config.toml
model = "segmentation model"
dataset = "rendered landscapes of hills, water and sky"
train_examples = 145000
image_size = 64
crop_scale_min = 1
horizontal_flip = false
translate = 0.06
num_classes = 5
encoder_arch = "efficientnet"
encoder_norm = "batchnorm"
encoder_activation = "relu6"
encoder_channel_attention = "se"
encoder_depths = [3, 6, 3]
encoder_kernel_size = 3
encoder_stem = "deep"
encoder_expansion = 6
encoder_widths = [32, 48, 72]
decoder_norm = "batchnorm"
decoder_activation = "relu"
decoder_widths = [64, 64, 128, 256]
decoder_blocks_per_level = 1
decoder_block = "sep"
decoder_attention = false
decoder_upsampling = "pixel_shuffle"
init = "orthogonal"
residual_init = "none"
optimizer = "adamw"
learning_rate = 0.0012
beta1 = 0.8
beta2 = 0.999
eps = 1e-08
max_grad_norm = 1.0
max_steps = 6700
batch_size = 256
epochs = 11.8
lr_schedule = "step"
warmup_steps = 1340
weight_decay = 0.2
Rows from block 10 of the encoder of a small segmentation model, named by matrix and row number. Rows with one number belong to one channel. Each number is 200 + 40 x the weight over its row's rms, rounded and kept within 0 to 999. All counts start at 0.
After each channel's rows are labels from the 100 images, of 14848, where the channel reaches its highest value: "strongest on" is what is common among them; "lies over" is the class under the peak. Only what is clearly more common there than usual is listed. The data: rendered landscapes of hills, water and sky. In brackets: how many of the 100, against the usual share in percent.
# convs0: expand pointwise conv (encoder.blocks.10.convs.0.weight, 432x72x1x1), inputs 0-71
# convs1: depthwise 3x3 conv (encoder.blocks.10.convs.1.weight, 432x1x3x3), a 3x3 kernel
# convs2: project pointwise conv (encoder.blocks.10.convs.2.weight, 72x432x1x1, transposed), outputs 0-71

convs0.271,198,257,213,264,212,219,226,189,247,246,177,150,203,215,197,198,246,187,212,287,200,174,278,231,240,202,180,163,204,245,216,194,141,249,221,208,229,208,185,158,236,116,214,225,123,267,268,194,158,243,124,190,211,209,188,168,241,251,229,223,238,183,165,186,143,248,219,157,235,237,106,252
convs1.271,188,234,154,273,155,171,242,225,220
convs2.271,161,206,326,209,73,230,217,221,223,162,181,213,185,155,176,186,188,280,197,166,234,238,226,157,177,188,164,162,220,236,162,186,104,238,215,206,192,168,138,158,218,187,196,235,241,220,181,194,194,195,194,278,230,184,173,159,256,189,119,245,222,191,152,181,233,227,175,187,256,167,236,191
strongest on: snowy peaks (54 vs 14.1)
lies over: steep ground (57 vs 14.7)

convs0.418,192,195,178,175,267,90,156,158,166,228,208,176,163,191,192,271,227,202,184,202,229,159,150,138,218,255,263,205,186,201,262,225,271,213,209,213,185,60,162,241,192,186,218,181,182,183,224,181,200,269,245,205,255,242,159,204,164,243,217,219,189,240,192,159,219,228,215,168,192,184,219,291
convs1.418,239,190,177,279,142,151,205,192,187
convs2.418,208,186,138,182,201,223,173,179,192,241,119,201,167,148,196,249,221,218,271,227,240,147,191,233,276,203,214,122,204,182,183,157,217,150,254,179,212,235,287,201,272,240,191,148,184,196,252,194,224,249,211,206,264,185,242,257,186,129,232,178,174,180,175,242,175,193,176,238,286,281,227,187
strongest on: snowy peaks (53 vs 14.1)
lies over: steep ground (39 vs 14.7)

convs0.42,162,225,143,207,249,221,199,181,246,70,190,196,246,176,253,226,139,225,209,160,142,199,156,155,173,167,160,226,179,162,190,193,205,173,204,201,167,294,227,189,181,123,225,178,162,288,201,125,189,167,195,188,118,159,161,192,202,203,183,145,244,169,230,217,226,210,215,147,202,271,214,187
convs1.42,161,162,151,143,147,150,204,220,209
convs2.42,326,200,176,222,226,178,221,151,192,247,196,175,156,194,174,218,244,127,289,160,220,230,245,196,239,217,185,187,154,261,229,196,204,210,235,276,205,218,253,241,177,227,213,191,152,214,212,290,189,191,214,182,244,191,196,200,275,243,156,204,143,136,187,180,176,136,190,147,264,210,173,251
strongest on: snowy peaks (86 vs 14.1); night (70 vs 24.8)
lies over: sky (100 vs 47.2)

convs0.113,220,272,174,257,209,237,251,152,218,171,243,249,186,168,165,209,192,168,154,200,154,113,142,147,192,255,141,238,210,187,181,224,195,174,240,217,207,178,179,136,207,238,163,153,304,220,211,157,100,219,176,178,133,188,239,237,286,202,171,223,227,177,184,246,202,216,144,191,208,186,165,228
convs1.113,194,205,169,203,313,196,202,219,214
convs2.113,182,241,138,191,192,252,216,164,246,152,198,262,218,209,100,215,227,250,187,254,200,137,206,172,179,164,224,223,215,211,170,135,143,230,156,224,108,141,204,218,186,75,237,200,264,213,218,166,212,249,179,242,205,221,106,178,210,179,214,177,171,241,190,195,209,186,143,176,181,205,178,165
strongest on: red mesas (68 vs 14.5)
lies over: gentle ground (93 vs 27.9)

convs0.424,189,202,261,224,286,234,206,218,218,139,183,144,219,190,159,196,238,176,148,172,229,157,225,173,190,200,229,300,167,253,239,157,239,195,192,218,121,221,169,244,217,125,220,215,150,248,213,96,216,188,190,214,181,201,159,193,201,270,219,99,141,154,189,179,191,213,193,216,206,200,247,257
convs1.424,212,266,158,238,265,212,208,244,217
convs2.424,191,227,157,171,216,190,177,178,188,233,179,196,224,207,216,257,137,164,239,207,186,207,217,181,218,233,128,232,179,204,293,176,286,148,140,223,177,189,191,221,193,209,138,168,186,192,176,259,169,204,152,171,233,175,264,380,183,213,203,189,180,149,241,178,208,182,254,208,211,175,230,156
strongest on: snowy peaks (100 vs 14.1)
lies over: snow (62 vs 2.6)

convs0.155,216,185,270,230,218,261,209,199,208,238,146,196,265,193,180,198,170,197,190,188,279,162,254,189,170,245,240,209,180,256,176,174,191,150,171,197,171,258,236,194,236,66,239,216,109,226,293,156,212,210,146,193,160,182,178,230,205,246,169,125,207,158,195,201,150,198,230,196,208,212,219,261
convs1.155,207,257,230,234,259,227,230,256,228
convs2.155,141,163,242,263,213,251,209,163,223,226,227,231,270,207,268,206,138,206,218,211,222,210,202,213,190,250,141,170,162,237,198,147,191,115,180,213,178,222,232,225,138,130,118,92,219,202,186,163,194,174,203,173,160,140,154,198,198,130,195,205,236,165,191,154,236,149,240,159,166,144,220,184
strongest on: snowy peaks (100 vs 14.1)
lies over: steep ground (55 vs 14.7); snow (32 vs 2.6)

convs0.198,252,150,198,265,236,217,221,204,222,245,79,262,169,207,189,171,175,229,211,198,274,217,210,212,186,136,171,225,189,166,149,254,178,149,256,203,181,208,175,145,222,247,172,187,187,169,203,233,183,243,208,238,245,131,258,184,179,183,121,222,248,239,128,200,163,175,209,255,208,120,216,154
convs1.198,265,227,216,269,190,257,182,178,183
convs2.198,176,186,173,192,223,183,144,191,232,214,231,178,212,143,179,310,208,189,254,170,189,126,182,238,194,168,249,185,177,197,227,221,153,198,207,193,152,237,282,245,199,257,240,283,218,237,183,181,148,175,187,217,236,190,213,102,208,247,162,170,186,277,127,190,126,190,129,222,245,174,180,208
strongest on: water (100 vs 44.3); night (85 vs 24.8)
lies over: water (99 vs 7.6)

convs0.273,253,172,174,202,213,255,153,200,206,144,232,201,219,284,174,209,194,177,144,204,120,208,104,152,220,212,259,195,169,153,196,155,214,172,205,227,185,174,193,312,252,198,279,208,243,295,148,217,144,230,191,216,167,152,216,149,207,186,266,151,223,190,166,234,208,242,194,160,212,191,199,218
convs1.273,234,213,218,165,151,138,146,167,163
convs2.273,184,198,201,204,231,190,202,201,261,208,171,149,221,131,217,147,152,271,252,241,164,227,250,243,215,191,166,144,254,190,216,178,156,218,207,246,210,273,241,180,187,199,109,169,237,257,140,216,168,182,227,172,319,166,217,208,194,209,131,189,143,146,184,154,260,187,246,208,218,183,195,261
strongest on: snowy peaks (100 vs 14.1)
lies over: steep ground (97 vs 14.7)

convs0.143,126,202,173,175,138,288,227,277,202,212,184,173,290,239,194,174,184,223,165,193,232,240,162,121,168,215,186,220,229,150,205,169,123,222,145,247,212,191,251,173,155,210,226,195,159,231,162,196,185,145,144,225,232,258,212,204,266,245,190,177,251,203,135,207,242,248,123,207,158,204,204,222
convs1.143,222,264,248,158,142,169,225,173,201
convs2.143,271,190,207,219,203,228,192,227,197,108,258,128,254,222,246,224,249,221,145,248,200,117,215,209,192,202,138,174,212,223,215,251,192,178,195,264,222,255,211,159,206,241,130,208,206,212,231,181,178,156,158,89,124,199,216,276,181,204,142,223,180,171,217,199,194,152,195,174,235,177,205,136
strongest on: red mesas (83 vs 14.5)
lies over: gentle ground (56 vs 27.9); steep ground (38 vs 14.7)

convs0.217,235,184,176,211,144,223,222,161,219,187,244,240,170,249,157,183,237,219,186,258,239,172,165,171,244,238,180,146,275,249,211,186,247,216,167,214,175,201,227,181,124,208,269,259,283,257,156,204,114,192,169,186,232,215,174,184,215,194,179,167,253,174,255,185,302,239,105,221,180,205,205,216
convs1.217,230,178,164,281,137,168,193,191,193
convs2.217,279,276,204,264,226,203,234,203,193,149,230,198,178,153,166,211,200,187,208,314,232,179,217,219,176,233,177,165,234,204,240,198,252,214,125,192,213,186,147,109,263,186,205,207,190,159,274,199,233,257,209,145,199,162,271,203,198,191,173,208,225,260,151,205,115,148,154,226,195,241,219,222
strongest on: red mesas (93 vs 14.5)
lies over: gentle ground (88 vs 27.9)

convs0.40,204,209,193,214,189,280,261,216,224,225,225,144,205,226,189,163,226,231,215,197,118,158,171,188,226,177,204,180,202,287,169,189,194,201,294,161,291,281,261,213,175,201,137,136,187,193,169,129,180,191,219,235,195,232,155,196,273,200,210,134,227,207,151,241,210,225,210,232,186,226,287,161
convs1.40,219,164,158,256,123,209,171,216,227
convs2.40,157,162,197,131,168,220,174,179,224,243,220,213,191,187,225,222,191,134,172,145,227,198,189,175,229,202,229,119,167,166,267,163,291,222,150,147,221,189,146,155,208,210,198,199,104,188,209,274,193,232,203,192,220,307,228,190,199,195,279,183,230,220,229,220,168,187,241,145,160,283,190,243
strongest on: red mesas (61 vs 14.5)
lies over: steep ground (48 vs 14.7)

convs0.382,228,223,214,254,193,186,245,201,196,264,178,179,132,145,265,200,220,138,261,170,258,247,235,223,255,226,215,282,170,201,191,160,202,187,179,278,186,171,178,120,191,235,99,259,211,135,210,211,208,199,264,134,240,194,194,195,250,134,203,262,192,243,209,178,189,168,225,212,251,208,187,195
convs1.382,225,199,227,182,287,262,199,201,236
convs2.382,213,99,223,206,210,117,173,163,188,98,213,182,225,144,192,309,179,190,144,189,203,243,166,165,227,258,221,222,222,244,246,221,197,179,149,216,251,224,243,161,146,229,262,196,203,201,193,110,223,123,193,186,218,209,174,155,189,191,208,111,233,217,182,187,140,228,217,219,194,199,207,191
strongest on: water (100 vs 44.3); snowy peaks (40 vs 14.1)
lies over: water (95 vs 7.6)

convs0.156,190,215,226,235,197,200,151,208,183,239,245,229,209,210,262,182,178,203,229,232,206,194,208,248,93,195,233,77,255,289,182,169,254,170,233,151,161,277,241,157,173,222,162,186,180,188,160,241,143,187,112,206,237,175,158,151,193,197,225,205,224,187,200,221,236,189,162,226,227,172,276,160
convs1.156,182,197,192,140,163,262,218,267,180
convs2.156,208,210,181,201,204,282,226,191,163,203,243,225,197,215,139,198,180,183,181,218,255,167,176,149,288,200,148,298,225,227,222,120,224,238,84,167,194,157,163,211,226,127,163,167,197,163,253,178,209,148,157,200,203,265,192,217,187,152,278,175,198,194,170,197,203,188,259,177,174,257,156,210
strongest on: red mesas (58 vs 14.5)
lies over: steep ground (41 vs 14.7)

convs0.61,207,188,237,240,132,244,212,272,177,263,180,213,221,198,181,126,189,261,229,174,223,231,135,256,155,227,145,166,155,237,227,154,202,179,192,227,231,242,226,170,238,220,145,123,272,224,232,180,246,137,131,220,204,177,255,172,215,258,173,175,197,197,253,174,238,229,248,268,161,226,155,212
convs1.61,214,164,165,156,150,128,227,237,200
convs2.61,105,180,183,140,252,204,141,122,193,201,212,222,155,203,172,182,144,180,233,258,254,176,154,208,266,197,133,199,173,179,215,196,242,220,226,207,187,145,172,214,154,173,147,221,272,266,203,153,124,163,144,224,241,164,232,234,185,161,203,124,199,187,154,190,186,202,194,254,252,189,272,191
strongest on: snowy peaks (60 vs 14.1)
lies over: snow (46 vs 2.6)

convs0.391,218,148,227,182,199,253,237,159,185,239,218,295,195,174,197,153,168,226,177,226,180,139,135,170,203,235,200,228,280,213,230,203,186,152,131,199,136,244,235,220,102,244,205,148,194,165,193,178,225,97,173,199,144,278,203,244,225,188,204,218,242,227,188,171,256,151,188,248,178,231,214,237
convs1.391,135,204,254,173,159,137,215,223,213
convs2.391,229,184,139,171,204,191,165,191,208,146,215,214,187,192,168,194,289,150,198,239,221,158,130,173,223,204,150,256,191,201,218,103,228,208,148,181,251,189,257,213,183,197,184,142,196,157,304,249,139,248,211,199,184,194,236,273,228,218,166,251,218,301,179,197,201,143,233,218,232,210,152,159
strongest on: red mesas (87 vs 14.5)
lies over: gentle ground (88 vs 27.9)